config.yaml
encoder_arch: "vit"
model: "image VQ-VAE"
dataset: "patchworks of several textures"
train_examples: 72500
image_size: 48
crop_scale_min: 1
horizontal_flip: false
translate: 0.12
color_jitter: 0.2
bottleneck: "vq"
downsampling_factor: 4
encoder_norm: "layernorm"
encoder_norm_position: "pre"
encoder_activation: "swiglu"
encoder_mlp_ratio: 3
encoder_head_dim: 64
encoder_fused_qkv: false
encoder_bias: "all"
encoder_qk_norm: false
encoder_parallel_block: false
encoder_inner_norm: false
encoder_patch_size: [4, 4]
encoder_conv_stem: false
encoder_layers: 6
encoder_width: 160
encoder_positions: "sincos"
loss: "l1"
latent_channels: 8
decoder_norm: "batchnorm"
decoder_activation: "relu"
decoder_widths: [32, 64, 64]
decoder_blocks_per_level: 2
decoder_block: "basic"
decoder_dropout: 0.05
decoder_attention: false
decoder_upsampling: "nearest_conv"
codebook_size: 512
init: "lecun_normal"
residual_init: "zero_last"
optimizer: "muon"
muon_scale: "match_rms_adamw"
learning_rate: 0.0051
momentum: 0.95
nesterov: false
orthogonalizer: "newton_schulz_5"
adamw_lr_other_params: 0.0025
max_grad_norm: 5.0
max_steps: 6100
batch_size: 256
epochs: 21.5
lr_schedule: "cosine"
final_lr_fraction: 0
warmup_steps: 180
weight_decay: 0.06
adamw_weight_decay_other_params: 0.05
Rows from block 5 of the encoder, named by matrix and row number. Rows with one number belong to one neuron. Each number is 500 + 40 x the weight over its row's rms, rounded and kept within 0 to 999. All counts start at 0. Numbers have three digits each. After the name is the row's rms in percent of the matrix's.
# gate: MLP gate (encoder.blocks.5.mlp.gate.weight, 480x160), inputs 0-159
# fc1: MLP up (encoder.blocks.5.mlp.fc1.weight, 480x160), inputs 0-159
# fc2: MLP down (encoder.blocks.5.mlp.fc2.weight, 160x480, transposed), outputs 0-159
gate.368 098:504488489537487538487479485541470534435439546502477471456505460527565533577526442469561549567499502475473579561521569479533517534558524464540535503469484575448615449480487479594441511549475534472470560534406503489489488486516560459515480528477551487568452541511504514487419525490462526502477435548522480472487516548508523530487496383452413520556477511403488533513459521552497482504460503500509460472500473495521445519536450478525534540517493454494464518498475425457449479482460484
gate.369 100:523470524541495483512456538477532550473539487453509472495588508513539520506522542511459552469548502471513474417492489552490444577455446464434546488401601524493555486476435453514470470510476574457568482412417533439426535512465589488519508458553456586488523510520514509504513429450484480541496516482472444514535501471495526502477523402526520505470551473468559511494507551536435498488588471487468479533492502458482503533536514507528521520546530511553412478471581503533481519501508476
gate.370 098:537477473401478497514522520459478541427551525473473484474519484498473501457543511406459521571526452496480458449591436489551549465467501498480430489481519456505438523558582529442464502443508484501474442482434525478486515493545522485450530501474509535554505485501505554525493483577539466510430503462477519492445460490497449518468432517507452526534511538446585506523513568539543486551533491515470544531507532505443500553524468511443583521547443527563503563422455528612534458506532496
gate.371 096:533504473481545553487527517529446558495380473450556521566560502569549462454463450486561464455524481520499504479470448462491509477526525509553538490498528474553454544477492599478461479484524508490467499468531480503435483448547443469468522523494372502482484505499524507498476443502448441519480561542477526554512480545512524438519538555535468496546531563469409550501570474516515465526567494531471535460467474478500483573564464562504509444532480458447594532464536462437489521463530513
gate.372 091:433498476487515476550526401485528503535470468512554494453470418455446471578481509431520480562478506483463483498525494490467468473471488526453560531479572486527532500553512488503454439521551499514488467565550459462502475500438497519503474509537515515507464516506501517461467474547547459554574493518443515480541491533579484487529555495556400498564548571577389475571488542526438567584456514521456522438541493505499475493514454414482564506489512472581489489514562479518487509462476461
gate.373 101:532606507527488519513521491457527505453492543484545531508448425490529514506493497554531486440499466487489497571533609453469561471507385505581449502561420500515455495442475556595482448468472458515544479534471552570482425407526494439484565461517504536537490519527495572434506504505470496512441492495497527456493528487501520509572513490465481549540556505426469477528547485517498535530446479437523569512506536481493558476483514508481510534507439493480470527498429507533445457430474497
gate.374 018:503545560489560502501530525503520473439468519526499536549594511464506519491522505500527489500493447544547527520547486508481496494496532498466502553477498541526462524460474567475492473528513559508483548536446474502481450459481499399479507450538424529400423544469493524518518599550496573582523442533520573509508451470522490508538484566509519543516499552533520476510498551552445470456462557408458509469491492381482527456561588519478545534529547462547456500480446469527559496572503494
gate.375 072:454546495427502505460513522506461529501531512529498442485461447510541503507457515482468475462502572467497566503589482554476519472515473480512506498486453458559473510490437500488450559524539575513541620485476411483442511408523515471442522539555454430518464513490484464492448505436499464530469493461446453541435503590546457504458495492493470512540513501454540514512579507571509515516524510480550516501463489537437453443524521496398504590450479507499520487478439502582542457476486576
gate.376 095:423501526533502508474515510501504564516505510489521405483530444512561472525498553440463452487495481437530435577473550565500479535476494490490552499446481476565504452429531548545440547611466495506574549460460500472461498480472571479476537530471429523463475549500475517466461508486536480541467480507574533509480494529508552528524536556462518485496504484534413463500525507508540453539550518399487456510508549487486518393502497496513479473532481495506564551526529495435442535560612456
gate.377 120:507514466538494522537488477477515502551556438447429535449505460481501518478457461502536522580488556471518507469454530540538538552538524502495532551539415480466505489412578477519557552474510503538425525499398434537439582501511480471520481540477497532551498500489478435510464543517520518467513487413499516513461553530555584442500551446599509481536449461432539491512616457537503520457499452506523489498495509464556507504469463551465440480439478498508466488479509505504506558436440499
gate.378 113:533475512534434484485478481509510534495438507472507540521451450516480519450517451525532462495499566514499542515455480492568544451431428556534508531438576477472457483481480538526437554467516506438446455547511496463475541450521525493585551522482524496552490502476484485498459456433564552512484419499436545532480494468473491520531557448478511452496552470441606453604521561497524508494519478514510437439480466444494592534536474528561534418520522520487544512482546453504485477497568568
gate.379 079:525492530571492482542505478590549578492485513458495453475532487535520524527481484498491485531451545504536509460478501505510456447477482447430535485488502545528485539508517488536519461471442543488522516483538477513517500443528557406543521489573473524471527513570497520456434421496516485535426511425476428520581491509565465467526621584465580504468475518479540497469416489486420440541473515503478476453514517464574460409483506507510462452584458522469531548459554538468497506517524509
gate.380 113:509518481502490468415508472528476460490500545435505553509505494455525491534495526581504449506441542518514477542491504509491566470520422588540501501492439491542561455502453485508478512471467530543472525452581458496475529562539458509537554499518525512586489536501455493506597454415461488489537532459542510517509434554464443543555476396501527486517481502452528532561455454555529468401484545444476500463490481517429508469480490477519484472465497515492456525590534586544495505477578574
gate.381 091:526560532426503463465459502571492547466490510522418529494564482430503467519530534469522488496537445442509489472494505489503515532436453490528508507543508521505501553447567569460559514468478510463493558469485522512424456573530452480511519531428525516581482513397497557488499521524491500548453505503534525495514563468413585482557375479468453555542478548546479490544439559453481531524473487484478482427484467495578510555451502470470542518532520489425427486556491484505481513519489535
gate.382 100:520403534583435512461466482487504526501496493509568558587577512438526469503553461490462546449455546528470501576566477468491496550460467467486495523501468507463523554523455567490499546496453442520470566448417411418513476495491538513437518546505521488470576464499468527472516464459522448485489561438551556429524440548511481506474518569517503508455544558554628477446472543488506476460541513487509537502497520498488528528531506541506498522477457477480527488458434537460506504468505485
gate.383 101:525560576441484522528522496490523508547490503473523468460532493415634488502550497482524463560525519539507543520434430539529449515483518515591416562460548484521556477552502458550537484430576480472493453452509519562504501489493581444423482484500500503522454501469514483499593477474591470529579490574470501510476491481524472489502486442491485440471528504483427505535504504439519459526544550445480529490483480480461451488474516458504489507462511494474521494506524594455453431565467517
gate.384 096:537499475459533510440518477510461586464404508549500475560521460550513564445534509528507471530510482506542576480544417493466495503488548457528542557437499457548492530514460525537445441550509570492465517531478533518455517457510493486458452526508475454517575594539459500460505525484577440497585482518436540505505602482497476540571508508528492483457538536502426460463503541531492534535505479562439574510464449472469477527479452499492484432437425512498463487484429455479498507458553515
gate.385 107:490470467486489591459546515553482491496505485559523493539501538551495487434481524459551503434608472513514471451567510501479426520546514475485491484555539532537542490492478534481482462493524499458497535513515435485596454481486433538472495449517418573470499515417507496475559510502446555484529520537408485509426496539516571495561522532527580491503495423539516490507497496478458537519499565386424400520505488499511515518553528492448442497443431534521483482534543449482490491514535527
gate.386 106:432474511520419501425395554536478443516561468510473575507505503510551502497592547501542528504467510516506546508539496460491506521486427491516504534467473477449503439498490552527525568528612522526488506551437471477499560489546484480483523421432502496563434481509516497457512501470463624453481458510592470500417483521511448463461505477513534507485439502463517463563540558530541512481547434445511508511515556502476569553495516526426436484522515494522468462557499454509480516519491494
gate.387 062:484507465542596525525520430499464489532540480491469467512535468466497531493517518485568532404488511382465517537525484460538379388467526458505462514525542541509492468556494495529471482450438497488501473502396499487516535512480506523496457529481474516584535546490499525466449535467456467495540527438526478511501458471495484498511488535477544508462488486502457519498458423511605531583628504494608474477516451487481503504499567469521494525455498503530519518459567452459480500469542526
gate.388 087:487497526477539470471580508547568511465535422553524471573515457496547552409458505457505450431514563528475444445446439505536470457529508515523512498482453567515493483525510527507542461533460526437511563466475543508523522464485486462548471553491422498541518511539545587512475487524555506546551449436437487454502510517487455449512556561519516425517568505479418497499469537492525472482470474572478389577448477481514454488513503562493492545495537471488464527548492457522544437532497462
gate.389 090:500582529522509550440447506481487579399593470472571532476515596496497534466526486473455603522470463492507501540504565483496453481472416476517429540519523452526561538456438485525536540526531501486526514506449487520520547424483502445532516433528553507489527478541517433466472563515476456498503419447483478490529503475561487460507560530518489533499463484494519550557454601507501463563417495444467519522528465512527456534544532478478471482494457502485532507494530475517478531517452406
gate.391 075:581448530498485519470560565526522472491467547563628531541460541438439526485518481475503533458472501554554490475472526462555532478496470457469553495511507515585455473493501507455507482468466485490551543505552453495442522504567523446508512522443495494517508465429441587537537508425514481549534505456533386448468422489544546509567571497461527552481446524461445469534490498538508467542504514502504493535506469524500413566464516480536487439468463463484475509572532506506532467531446538
gate.392 100:451555448520473538497520536525521564459432553554456474504468446508522486566538449496554391497525464459532505465465424540476502498566560584466559463510525550511451602473554441527504471499545549445488507444534479527533579434532474430529459531535513524488553518436478550495478486441518527543480545473493538532540473451476480484521561493494520519519528524506468529557533467555467529446480437529528470512543474548425479513495512482550478459437522466498487494499541458473442450422479462
gate.393 108:522472595508497476526525416535515538523455500580526487467491503497544545480461526513522469417508387489455511524462458505484506493521425515528575492566494472445430512461570505484469448469400518483459451430507521486521468519514463432480469439511528518527551499524501462488529500517466506525466506538469457534430478521545446546577519448457487549637454507524466547537483548514485487497473556502533477546494522443509612507447484518509516489523474540513557501539526520433442511508507531
gate.395 102:473431547485414477423537521528561459494520579479432530509508503514478569497550555430565547426477429505487476500474560527527495515575469568446473549480487544481536534500460455467550534549539512473505499480503484481449514508443532495460498528513470569512508445489509505542502524433531530480485532591505485518554459491463467475488495531471518475563532498484529562537446541490500554438479576514423485467522503537514474497495499526417465514484548440472529519526552419618485493419475502
gate.396 105:472439430525501469414422569495480482501478501510478433516523478580542516470469517603494481561540557486455475526447517572502475496531508493443517541488514482550424552546495524515520485488537501590519436524525447503466493455536552425524435476549495509566489473501464527514543407499427563522507472482503481519566499467488529399480489505488511513496457522522502448529514486517479499457486508504467454442504471478473565507563475448508572491557439502443488563530532425461574475494536552
fc1.368 104:557462530505508567487464520484612596514498486512469596469496465452520490474525495555553483509486510476547494520382508475497590530456528520501471527476525489462495530503437461490486513512568565408494530543523504453487445522488503468464492524492464485594516552481547503523485460552482505494402520505475548486527476485510481476482558407487557412469497532534449556435519509497527443497500459487464477483490399535550493512536454480524447473452564518449463505487572435508472512496481533
fc1.369 095:500477562561565475544488537440601490471446572442493517457578506513528463516479491519506460565549527477523429509442496528513462568527534473414536490530561500491480501497458423484436439510445464480562466501489454418528524482516546502494477521465570508512548501470490480475493448446468441453503494520452501525503541550507488528519470506522562513518511600482513575494497521492380555498452512462481474556483429516509444471468451505475570511539530463524505487468591480495485514549554543
fc1.370 103:529507490421479442526491491523536547565520543499512512540503482515577507474507483542506514503543478453502582560476427461451504481524610520486510545550603524457442535537516482508443611546465534457524477467527488445522513466531511487514459452464493519465475574532517484471447491508504494513441493452515404448494456575493473484471468459463553534438482503420506452537538416497475526511532452455461481507568545481529502491535475542439521491412525484535552484488510465549537425545468506
fc1.371 104:499500466529464550526520520505515558548424497472483557511479473565477440514417506438444511487477447470571459494432485475472515473512528522561512495495474470600537546568392532444534537534532555348524535537483465432517456468483465512501456543495481511496468518463459530530515512498463502515488516540409491486499518516521562466485571527521553536486509525498460499547484437496495533513608505483522559444544536480501521461523507589426491501476478439505506511467559475528492501431506503
fc1.372 105:516521489520442499506572506458525546461445484536500446571498492532463471608479478491502490510521466512498466522544498542520517468546553529491559478560486531473454565480541457487508497531504515449573354492502475480454464485527555530511497506494498489487518425500488466475480500535595552527546486532404555481435521429509545492472517535546507511451502555533438482475544393464525525549512461523484484483520451466595526459493418555461575506480502524459556549459524463449503481483476459
fc1.373 106:489532523551478479500433542428527510552518462413477495429537545454495580493534506448487528510529557456465492494460567515503518531538480529486377500491499450439525495434462500525516548492491533477510553553522534483556570498534462479555499509476522501442491494514452548460519455435524515576513498517490436488462499471471492529481552400545528524499474519526587533499502462489581475469437492486592488467537451544494482405474566498444426516484522504462525512535492452464591490544477521
fc1.374 041:421474515522512490465538469483532470563530548490514507499514512450546432457462492492489507453517542507449510511495479464545499467510466394456442464529446481494499524518538494571517435540528441513516534491529494489555517478511515488510487586466514555602494483498542525445397462483510439491478458500477444478487508474442505560504432511544483464495480465528425492510509496472621592545556554596513493468468526479535517485615487475577432465457530528532516432523486520473510552505523488
fc1.375 074:586508470455524590568457552523429534435519459498482511510477408500508522493486460495495465527467537450532564481450488500480496545463430554528465487494533483485548476525496471522448487447480568524544569538501462444462559425500451475528485563543540533470404493551569493497511522468498479557453457456478399516472554500560537516467544516481544554545540554429508511459537493543517501540444503530518464447475522499431498475471527489483514548463410510491521503516458506511557428464446492
fc1.376 093:469514528523519482467444455487496457527459518517524506508510509513443537566467474591559509459443505511501504502475442484479494529492561492461459520453530501452574531530515530540549578538424532503482474540529508518477594476520530553455511411497535496492447502476457497431485527531491581412503547486502482491491518520461535587488511484515481511366476494449482517515498444473450542439420479539497485524430471506521443495549509498548589573489549513520518459545542502511581524505401523
fc1.377 113:554523509462487539505548473489500463431490582504468498485545540538451496481487539496563494420493428546455522521534467451475502478516487491477540489485614477584506482546472491553482490532414562437475501525592549434545555540539503494517496476487525464469481565518539503504456498513493467502410485519435472529490393554485490503462584516457499513457486526498593535481481542542485491513445548517472489462479462516482494503557528450485488504557494541478496478415442457440517508524595432
fc1.378 089:445569542436529536518492459526495533455548458447566582456456504515460478530484458476539444470473436486513520471522458495556492485509528535449431470464534461499481459511476503507502546558482494464468480441483496524432475508530489530489519506448507457463488548584478418448457461551523569538499586546491521528525556489502469538465499579476425471448538556503507524481501557486561498434581578502499491522511500511515486505442443520451477512526456500533538540576578572436441506520565528
fc1.379 071:468494497458531454458519461542514495524487520497532516497477510450507527451504515505540464474516479504406550538548486535559528496518512566522540408508568505457436517572566553449523511479555508543527547512450564559486432497439462576474521506474488486468450529432477492437572496533477437434584482519518500528498510469452487574458474488454501542494449472481452430472484502491614543430441473497547484464523541467464495588476461580510547529497487423569512497516532506538527487474502480
fc1.380 100:487486511487544519426457515530538547478463570549455440446503450520500445415473528532545468510489505494522504479467529475524509489556534496523536488450511482589449493427450510540559567513496478489463573491491504437448553511473562493495493486408494513529515461512529551530447515489491491506491547392569588447512542504441514382549467480516491450497501502534460470535474565519482447450547529564537512430461544479492526575542495504536451485538553499467499475529492453467436545541553489
fc1.381 091:530523497557471525434507602515503450462484483449445563542524521494518499478521481477530451474464527533524527567459508496521509430494446445586406535487527554494591494515589461455458513510475509543489492526523481443462525533511536456473485478514509489508500515544511508520506540509496557442440483446560511547487497438405520553528493522500472566528470488467495481565482512534452429556492469525502552416512486522524484499520576492445498573538516484425427558432496465506428553421477490
fc1.382 107:531472508461525499513536508513430515520516579501506425505539545467500501476448455572412527479529474461498513465471440568496509557534495453532567531446458516523448447505496503504487470407480551448529440561437478519428461431476486481502438483481502479533552578505503485561569509469505464508489484525456523496487528556480529504564551475483500549405549484463543562442444489495532506595532540463496582515534477481538522473463488483536506541483463512488390478479451522496501589495537548
fc1.383 096:481478470518524535485486435506549428521544502521503487556517547526461446504471436501484451439521466552527448444538590493449504537451492556440531496533536489465473519445557545485503402532488482520494514548481481484536510493532471486500477485470474503505510445554510484523481470532476477459557566490405527552479514495505574480387429466520477594531515486540494517484537502581521474507488494483498523520498535481567482397588466526532490477499474456563483487501490428591558578506566462
fc1.384 107:545466499426442488544491486553442405483481479500468535512491477518536549576524523455525522549513531505544509501508498525583544547504520551498541489439472455503510479462488447539502512480570530519492549513423397563449536551451418468541480512505486517462509517414524489454515471410482464489494487482477471472508525506554456499495447469473518474423504469568484476471536530512505409555462514509559534578474485451538483550476531458567434465546473523536564508546431468514514430541523554
fc1.385 111:475539447469494536427489534538448550511537490510446508526455481502518452529478470445549495472547514592522522461510439459487579467553525484431552484501543535483442610511516520482511492453479443443525432491470483520545426501497454491454498471520555463451479500438614521451467464473500468508571473518462464439501448487491518519452501501517516496525470457521546482527497561481557439476565542476403513520503465490569543552503573534516504519565489549523503516470591536520432525455521471
fc1.386 097:542523505494413466501449528498530537484426493450486442431442500491498436495547489500461453523487441447518507587436481525498524445507565555524497494521440466481499486523495526510489453498502451473562473535498517512477569545446547499484495472529521494498488483532486485445585548460506535470486503559421474557463422424544494470548586493507462523587457519516480505504460415490504515476465577531519547486548508541456545565465507560441490516493549523567501548474509456477593496421559476
fc1.387 057:495516514503581504533554473529478467548540467541500477468526490505465505515544503539561537445424522396492458539499521485506456359477527496461505516497554509479546518518493424505455480492407520481535468511388514516487576447541563518461536522439525551596476539452491557511437466547494503498509511437476499529488465504536477497495514534498568524478504475518454473433442451522545476461564463450545477509515442485463504556551600468516543561466498488498523515469580494499542515498519516
fc1.388 101:505514515486525439439572501515530530480500501549490484540432499537463480563477525565545504550510499554534420450469506468546462460574476481584521440438507513520496480488506510505503463473502504438495523527581501537485517490506509469597504487503439458535473551479476474544465473509498486433557529407484460517554518551465482567402479564505492412520489556460516497528549479523474520424472456529452462516428457481506469532558490487557510522517514534489514536407530592552467478434442529
fc1.389 112:489430406504543525461535500499563557478491524468503579517515479561511532462483472490421521493444495502544484585517453466464535478488447525605505455449385468486500498523554525480526481506508485533491475533489517511509509568514541466525427502503459477468544448459444559509532460487555550501580522525555502502502474557462517571472397540449468453475520497445518569481536522544580532503543541471483501516479504484523537431473514486443546469511428453520512452519487477561496487413544481
fc1.391 075:520543500515544558416537547548513506486485475516532475466466529529547478430501367461534473466503506541518480406567481496519481544483475540552532454508571473525448468422565512491465491445478533485551463551449512470513422496517513462468462483515495500407486502489488458550496512413498454575533545426536521470523501491491507535528443471524420471470593490563448446503577528511488547503536540507450479507616538513520530514531479532540526506455509536524486463565528474487484498476486502
fc1.392 090:511520517457415500579471503555516464507459506459467406462474484545494507573496489484557531476538535496459455539534552595438457478534484489570593563460470470499535513518538514467418455451453549597522488498497494510455418484483458492444515506512463516525487442526467441503447485492506430496508557593488512571502520520491507503538518531520453514551485497448581483473462538449507511514550449503486555489474514478509450580527474431470407532529530460506472505564482475554526503476481524
fc1.393 139:505451396468499555532524471505502489575574566523491479497470462503542485565452495595453541522495453476483473487505437513489576495464496561543549510432526454507441523522486467490517485451457469601530495476526552592515490516528538445521523435416514524494526539444497479467504509514521517460490546483524449497448457524434505525494506456520527565493555460438572413491523541482435548485487482535517456429530480557577581516468517471524461519510482481480509470462484446480517478421532530
fc1.395 105:510518510484562473474527561453473528502467487477483480508514548460524511482462467532488516550602474499531434417490578467535476504466509510527451513514478456523474466524517486517533465538440486461520495517476590572469486500453531501465491477544618477592520467465488399554496456464543552435485551518519458491419491537454489444487468471542499515500542478586503447461535481449454422552508502476523462565563509546561466485450400498485489495562551513476534474464488532517467496499546562
fc1.396 129:455565423528456506566457513517505488518495473497505501549488409534498457554454635480523473472467517541522515497488463528492520492490488553506475496451571510472470461529512502487476537527552502598493521493537506475493469497581517465484481580495498468548489539500530492407551464514478536497527477470515520535482536462500403535538424471465540487549492462515431421555463543412564460475526449466439473430504432490574518447470506527537566493473466498501498526574540548433474478500517526
fc2.368 097:504451498450463459512495520496541419473522591484504476489510518495415467496508507446488476446536474487457539489524539562527424466536532514479407420498503473541417470518502527436505549455456523575509392525567508563458528510484456482574461516539522532534491503468495479474547499514456436499545506557494436457437523531505465519559427551544488525560478496504531526537449509582517591528520524546478565518562515497448481487456496512423527505456458544514507474508543546516570519486468483
fc2.369 089:498510492531429448507498474472459458467494457531541526519508574497456508603519421464494509518504520527525589490535468514533461544476515556548466543472478446459494489513530582430514526482485451485464477482504502505475526513468500552497451468554412569548565567502450498423511599505472518482538511515505541438520479532524494540519505547527495485478449542569527443501491482579559471533481542482504446500453502466397566506480487501526485472423474556471480443467447519436571451468506574
fc2.370 078:527426493469534477494546492456436489489564483505430438528509533469388467426462434444509464500504461570445566549529443591587509487519490547537528540435499479528463500474505501500482546486483490515485439522517526566449494489496521513559539563471548488477432471497508550512524534522452507515471552507459535448471502458549467504525487533565500525463486507499498531441440565565463477488414475436504497462455595537468537553495509490469508561512478494545523571519467540593501474472520489
fc2.371 085:465513501517551474519517436477535445531502514499503470473497500524451516527421466512500559551459511533516558537465471566555473485518520534425481459513583475459526469510550419450538506482528417549500443533561450435564570468463519491485516447546579500502564488504457505449487533534501470458528434453486500541527503426441574512449537452474503470517501524531518487480498479481550499529590494518569486493564522526463525468450559482483485534479493483519404515538428515415427585511517509
fc2.372 080:457487494536507468470494495473487450516467425489472474539461464482509456499505556552478545489516561526514488456501428507575530526566469493426441451477494483578466530491515508532490471561458513525460515444538501468538532463500499516466530451558447567542529529448489473467469473447478444485451489481539436529526530478511539498513514489482399406445532529432563566512493580559602554565504530529552511477521557528532462547555524505553434497441462445500498495507431470459527536539562516
fc2.373 088:473440465506476495571493513504550497478513504546566495531530503498456491491573550462624447486435403545468479480536453513492479492470578518531499510468489506535523472499483569472419534462501536436452580523530576534451461490435523513429500494484467577565535554508514480453508558506493511452515508495534534468490421471465472524512495498510557541543514430451396510477451470512534555497496520546425397512529522494520526468461461505539530453499519535553508504495473502580515439477484494
fc2.374 155:450485467470506483476514491526526510547525494465497493493466512467501439495455501550489473434507542494460505506471482435527489470478461397441439464511516503494544535521521466548517446533543476511551508500547513483592535519485535538517523573455510554610548482510485443429412476458461432476483458470479466491464499458425523497501456500530480493464494452510465467487483481476641585614537518630520552516493555548542516521543509489573463490481536523517499448536496530472485505499525523
fc2.375 054:525533557560449475489479446488490449475545498512544547496523535566520507513453466473515516568548535495540561548467440551546460523527520609475521493482508503462445520482518470427543511464509486496472473468512464485472516485407475508461427413571475504533537529526460534498558576514521527510548504462531495478509504531465516555460536475502522451519445566603548457476543505576476510517534510431494439546471401481434565490460492514458473531448461496489450529471502480382502475512500522
fc2.376 067:480527525500543501473573574500532598552460446496470473503499458514481474504526479507493531474431465506496464478520545535484568537526466482571554479525517494509520424525521581531426548504533481489526522510472495482511525443596501500490490540472539524438404477486540538417451504472523465427457539523437477521505483444506498495531500501466518555530527429435468548527464452465525436409462469547478492469517593499493502453500526485451489478584457489547537505554520492602477580502463476
fc2.377 083:484465472485530521503502511499513549581444529460469490475471536478431443489462440547477468571474526455461521514413447462513489516439498429492548520457519560472558546483543454489494501501598470517546493542473496518567532515484559575541514546439526425468466488542539485482521545526511519470505476427483541499485511445427535495473519437525513489465442441531501455420544479439515434434446464580509539559505518565554543545440489495516530506501577490550475472497546568477500522468537476
fc2.378 080:527523516598513457509438522519507454539494526496483423542540525422488496520488519546422547576474523512536529531491488481476534531454470531505411565484488512514467531545476533499460492426445501544577501529478503475506528507461471551549483466452479563485537435506435491463527493488489437457558469530456533519419469454537520462510588529519427473497475508457481573547464484449549515522473497572552432441487574518509569470489494478513544530477495472503461436406508453557550522534491556
fc2.379 065:491464508488570557417483489510451494484501413473411470449473351483492507439507507509485500507477447530468506476510521553488528479514520547568553517483510476545488493439473534470456510478530566432514506515517493533513452486552511495591552543461524464474475434483499494525433529508493481494474538477486459511520516455556485463552470517432463587495543434449519536477468527466497525507477504499524521439497604576523443577541481471512517519530467496542569501578545555597500521495510469
fc2.380 131:466538539515500531535538500458487471470528431451534569499424434501498536539547526443478547501516485546496482506515517550509533464520495547498547498537558481534552475454534505462450467516529505454498447502464488521497548432504498445455506497627429474435427538464519483554522478529543484533473471565505507546510531454534547492455494540438438515547572510477480487462472449529443528540527496403491619595550453431532499493514475520456457485513478449539508537528443523494485544482469430
fc2.381 143:451470505570483484496504470439519462521480508498568506549439510559471508493496495403536502499459466497494544553504502585511449495563567524470560466497503481502490464519492530461491507514588508561468393511593532487523542436465591492476435481568516528488487496557499482522550561476518476431510513493457417468507468504483497515483539479482525471487519539520530465440515453528563524486488506545403521526554492532439504473472486506479456410528476500622557519506437521456505541474531430
fc2.382 084:447507577408507483505483513530516569472482452465479525460436509498473475489567521482513393486507471486475504431539547486515512465462509504562557504525498469444506552459533512585487488561516450510530474526497532451463507494444490530535509577471504496476457459617554532469528562532509470452531487512550574491538489471530514512474507576511513475527485448477374479492482460409549462445495566581480466493485542478546545496502520545500500498453499539514525488503468467579508402553466485
fc2.383 077:510494449470474444511521463469404542488566553476457466511504551391471480547455515500455488548535524514451587477473422479535485512560482520572526516438466504495493529518455514525508513517472503545537456514503572472499551513496550513561523531434498524422461466596470469507519467522484492508479480538468521486475494474511489463483525576566475472454517470461414519480494597492457502525429533520533587520536631544530559487422519464486507539476533530490463491489471507518501415496507504
fc2.384 072:503516446465532472506493527507561530475504598493492474460526534485450489536460508438495486476496449444503550509516534583555421465496509505545449409521504548497432496572488516552549518483454500523490446552513543523460541464497485409529471457521552514532452484573552497493557480535527496469524493501512472490394480534470509449586529505561515490607493519493476503505487431498547537456539524512473458491529494489469559396467520504396561556468471528498439495466563498489476479535464447
fc2.385 083:489500477494531503488493466473469492566481553433472413478525482420463487540482437517434528530438547516482532538458424497522534459483529525520538508488530474486509521487488443483484508512485467534598477523500486501499571496482534512590574547461548393515541494540473473532480497550470477466521430517463533513486518435473568499498489473483440466489482497497488537406493533426487470553485453552606623511488601494558486541496504520520527525522546452551448434536474519478470555498494525
fc2.386 061:508414529545528509501535455513521511548448493501551468490554511591511538432446475509562542448472502497503486531498541475471483558463492440416467430460435586514423500531495507559447502453544559482487503468532428530524495548509505519503484520439556451498506514477543569556503497460541496443533514473533459474518525539438483555486434464460534464546434496478576502522583483500569488434455451546496436433461465564497443508504517466485558491553498472527560508506515558485476535547528470
fc2.387 246:513538507444378433499471528527497558451434478521509526479472527537544541477521513476502455544521527560537481487479519532459578593545478510493527493511465434487495498467525531509489516522529530497468506468561500493457451478475472476518499482540527513368407482523517508574557523559519508504513507557546544519508489547555520481494536524510466486504530536484486521484526640546391394388426494428462510507495477452509465487492440513492501506514469475530533484508447510522496515524475479
fc2.388 088:523461495545509440493473480472490460526521522481492454476528529504468489538446494461504639572437457493541574574496506567521489477529546615485443439499473504468469456516525500424414529431436493524526432539471469513495548520515505517542479462548569528468500444496439487500553507509513485481522509542464488484482530511490545530525554464494436514608440500487526577531495457506509559489534491490532474485533570476452513469475491492368527533496474513476457513484493490502505600467484477
fc2.389 077:428501523464495491552469508525519463446525501473477503498461521474418438546537567471512470442451489466480578465500488556535498490537520559500507558536520505483519522442538530524420493511494486502544504527557535485443497446460520531477558559504510534536450524568507519446519572479497414489478459502459549504499403435515532502472589521519461519503545503457430437457445436439517548538534513584505507452519574491552516411490563511506429521436500483538501573551468472532526478453486526
fc2.391 056:536488507496595477525516492457481546491492569485463456515568474513461511474530491511431476523532463479525471470512468558521546497475502512582551561495467490493425482514485536526513550530432460502478485498490519499470481460544459478554540549440571434435413473522543541550527499566493515512486503540500557544516469491559498477534479520528550473509506502453506530494472534448436387371384492449515505480475549465492521497463567508460532572510501472543499509507428460571478431535536481
fc2.392 054:481544515418462514446415521579490515493529482486544522394493449483593495522515630566459477501487519426524471546464549412425480486436541509550497468537496509469521532437484484505474476524531527497561483547480539522457497483447465506518546536492491519485528448574489450513399488524508477520516456491522515520516471519513550477484512501466465497464502485522456463482524467405436549616584516497541549547483501510540445516535501532504499510465536546488521482515521474530474483518449575
fc2.393 086:490530513571557464471543488545509590580406508506516476487480524466476494537471509490485497467450532492499524534495555458437494486506464375483486507520447492513560505545483491487469491518508478531484475496531506466603491528544516561538498522403496496419517402590488461504454469519495470481552455533449485496497467473506506477548489481527462481545450482554457555524472491409547388479461490522462507536502577537487502496488493466468540505582526533512507435485499560518462607522542497
fc2.395 090:510514461472479507546493521450535518499545514515524449543551596524446467571563415477498446503464443504456542543542437512538472498466532469556531522463518493512532419473548501466524544473541414557509447556514564443540499516503518563496473556469473513526507579535482525444590598491463493444463476489478494445494441502478467542462477470480522503508479490539535462518471467504570469466450496588415501524486523496472530484422539499551498447476510559479442436477500479506571461501556534
fc2.396 135:456552554456484474490514441539457497437551438476478542527458508491492513493513448475514432492488584477449547508512465444530507512448519505517561560499518413486539538439496512405488498557519464451466514526525526478480454512450525561526527530467449473502496509567489470459439593538476521511504562501534563473545443539524495523489505557505476515409530511533510432435528556541449504563503584436514539546494491519479500541466496532562444531405501579530496504543443551532492452450496480